From a checkpoint of a small class-conditioned image flow-matching model.
Training: soap at rate 0.003, batches of 512.
Rows from block 3, named by matrix and row number. Rows with one number belong to one attention dimension. Each number is 50 + 12 x the weight over its row's rms, rounded and kept within 0 to 99. All counts start at 0. After the name is the row's rms in percent of the matrix's.
# q: attention query (model.blocks.3.attn.q.weight, 256x256), inputs 0-127
# k: attention key (model.blocks.3.attn.k.weight, 256x256), inputs 0-127
q.17 110:56 39 55 51 49 46 49 45 63 58 43 43 40 72 38 29 52 30 50 35 76 37 48 62 61 62 47 62 54 56 80 41 53 46 55 41 35 54 17 41 41 55 48 58 47 58 66 50 46 64 23 49 40 53 69 43 69 44 70 52 47 63 56 34 37 45 41 57 52 51 41 36 39 45 37 54 68 32 57 47 51 52 62 47 54 51 48 72 48 60 26 38 39 39 50 43 58 47 52 43 36 37 37 45 35 27 39 54 46 59 44 61 53 49 71 59 68 51 52 45 48 60 59 73 53 52 44 62
k.17 107:59 57 48 41 72 54 52 66 52 26 65 32 23 66 60 35 56 36 58 43 66 60 63 53 64 61 47 37 32 60 51 52 60 57 40 54 43 49 63 64 70 44 33 47 56 57 35 45 73 56 30 50 44 38 54 74 43 29 62 49 33 46 70 53 79 61 33 51 37 40 49 54 47 68 47 67 53 40 35 78 55 55 47 47 67 52 55 70 59 52 54 58 51 54 53 52 50 39 41 51 53 57 40 55 42 70 34 53 22 59 57 61 53 44 44 38 43 52 63 57 50 52 64 52 43 49 57 24
q.18 107:46 79 54 55 59 60 66 55 43 56 34 48 41 47 42 33 45 40 71 60 51 49 63 47 64 54 55 32 30 49 52 63 62 51 61 40 51 55 54 51 63 57 42 40 53 59 42 61 50 32 44 66 51 50 41 42 40 47 59 59 56 44 63 50 35 29 57 45 51 78 43 64 48 62 49 69 59 31 39 39 73 49 38 45 41 39 78 60 41 55 71 50 71 54 50 57 42 33 48 38 54 39 35 55 50 58 54 31 55 46 58 62 43 31 62 44 83 49 47 49 58 55 66 67 23 54 30 36
k.18 103:27 43 56 40 55 54 60 63 60 48 63 55 61 51 30 38 55 35 57 29 55 62 55 61 65 44 52 33 42 47 90 61 47 43 74 51 36 62 49 48 45 66 39 52 57 38 46 63 53 48 67 57 54 53 49 50 63 38 74 61 47 54 64 63 50 27 74 67 50 62 57 64 62 38 44 46 51 64 46 52 61 29 54 45 56 41 56 56 58 52 36 26 58 39 45 43 56 53 47 41 38 40 59 49 37 63 53 54 45 45 55 49 34 38 38 61 65 64 48 27 30 54 30 45 26 70 46 60
q.19 105:56 60 41 42 27 51 59 46 53 53 68 61 37 62 51 50 48 36 44 48 54 87 54 60 74 57 54 50 42 50 46 47 39 51 26 55 45 50 66 55 43 42 34 42 53 52 36 54 48 53 47 44 47 58 57 70 38 60 68 60 33 46 62 44 52 35 64 66 46 56 53 54 45 29 49 32 52 46 52 33 39 40 37 52 59 49 46 35 58 50 33 39 53 59 35 35 64 43 29 67 39 62 43 35 50 36 39 42 48 53 29 47 46 60 61 50 50 70 48 57 51 50 79 54 51 52 64 39
k.19 100:46 42 59 42 55 41 42 41 43 27 43 44 56 83 55 52 53 41 39 35 11 47 42 41 81 49 61 59 65 37 88 39 45 58 32 54 52 31 64 53 39 48 50 31 63 37 53 54 64 44 72 58 44 75 57 51 45 33 55 42 35 66 51 42 50 44 58 38 49 35 46 63 34 70 67 48 52 41 27 48 37 39 51 58 45 57 48 56 23 51 50 50 36 54 36 49 50 32 32 68 39 47 66 44 38 54 61 49 46 57 50 54 53 57 60 55 61 46 54 49 50 58 41 60 57 61 45 26
q.20 106:54 58 41 43 24 61 47 41 64 37 71 45 35 49 70 45 42 50 40 43 44 58 41 31 54 79 61 56 31 58 50 61 80 55 52 47 35 37 42 44 47 53 54 48 63 38 48 57 65 30 43 54 58 65 39 66 55 37 65 51 52 48 44 44 75 23 55 57 42 60 47 65 36 65 53 49 42 60 56 56 51 51 36 60 34 60 75 51 30 57 55 64 44 59 51 33 47 56 48 43 50 54 46 41 43 34 57 33 56 54 48 47 50 49 29 49 65 46 40 38 47 50 62 32 44 68 58 64
k.20 103:54 60 42 62 40 42 40 40 48 65 53 48 55 43 24 30 35 39 52 66 44 42 31 19 36 71 34 39 38 55 51 55 59 52 52 43 46 41 46 47 59 55 33 63 55 48 49 57 54 71 32 60 38 52 49 39 67 48 33 40 54 37 52 44 56 51 53 48 39 56 39 57 62 38 43 42 57 60 60 72 56 49 55 39 50 65 49 58 55 60 42 54 34 43 53 40 44 64 35 48 49 45 51 66 55 48 46 49 55 39 42 41 39 46 34 45 60 75 46 44 52 53 43 44 55 63 61 60
q.21 095:68 37 50 51 76 47 50 60 57 38 47 37 72 52 37 34 40 43 45 57 57 81 69 39 31 35 50 58 53 64 28 58 40 44 44 44 40 37 68 44 59 36 57 59 33 45 46 53 50 42 44 64 56 48 66 33 67 40 48 60 54 39 55 40 56 72 52 40 52 42 65 44 49 62 44 40 49 36 34 41 34 48 54 58 50 43 41 44 46 71 55 30 55 73 50 49 26 58 59 44 56 54 37 33 48 35 60 55 55 29 71 53 49 53 59 55 49 65 56 60 60 14 33 38 69 37 66 32
k.21 106:48 47 59 51 36 55 38 27 40 37 55 43 74 42 38 31 46 60 36 50 66 58 44 25 47 35 82 36 73 67 40 33 43 51 50 37 49 34 34 47 44 49 48 43 44 62 42 59 72 40 67 36 49 57 41 56 49 63 35 48 43 50 61 52 33 51 66 56 52 57 53 52 36 78 63 45 44 44 54 62 53 51 49 48 51 51 60 52 52 48 51 61 34 42 74 36 44 50 59 61 46 57 30 61 54 64 58 72 32 33 28 37 73 29 56 39 56 43 53 36 48 51 53 55 56 42 45 49
q.22 096:65 29 34 71 33 63 45 34 55 48 41 63 46 47 43 15 55 48 51 43 61 60 46 44 74 33 54 46 56 66 21 41 45 53 59 67 57 48 42 44 51 60 37 55 57 41 47 56 59 56 73 47 42 38 33 47 48 57 38 48 46 37 48 51 47 67 41 52 64 54 44 86 52 62 59 43 71 13 30 45 49 44 51 81 64 56 56 39 57 50 33 65 53 40 66 38 42 69 51 55 58 42 52 48 50 60 51 65 42 33 25 32 60 59 61 46 61 45 44 43 49 54 53 49 38 70 69 52
k.22 102:43 42 57 26 51 40 52 35 56 39 54 51 66 66 59 15 47 72 44 46 45 57 67 59 49 41 67 50 39 41 36 46 63 49 59 54 61 47 38 57 62 49 62 57 40 50 67 46 57 55 74 45 51 50 55 34 68 42 54 40 65 40 47 37 68 63 32 53 47 50 47 58 70 68 52 53 32 52 48 70 63 56 42 57 64 71 52 45 52 47 65 39 34 49 59 52 54 30 30 46 25 39 50 35 46 46 74 50 36 57 51 48 41 48 32 38 46 52 37 57 58 42 28 40 54 47 47 41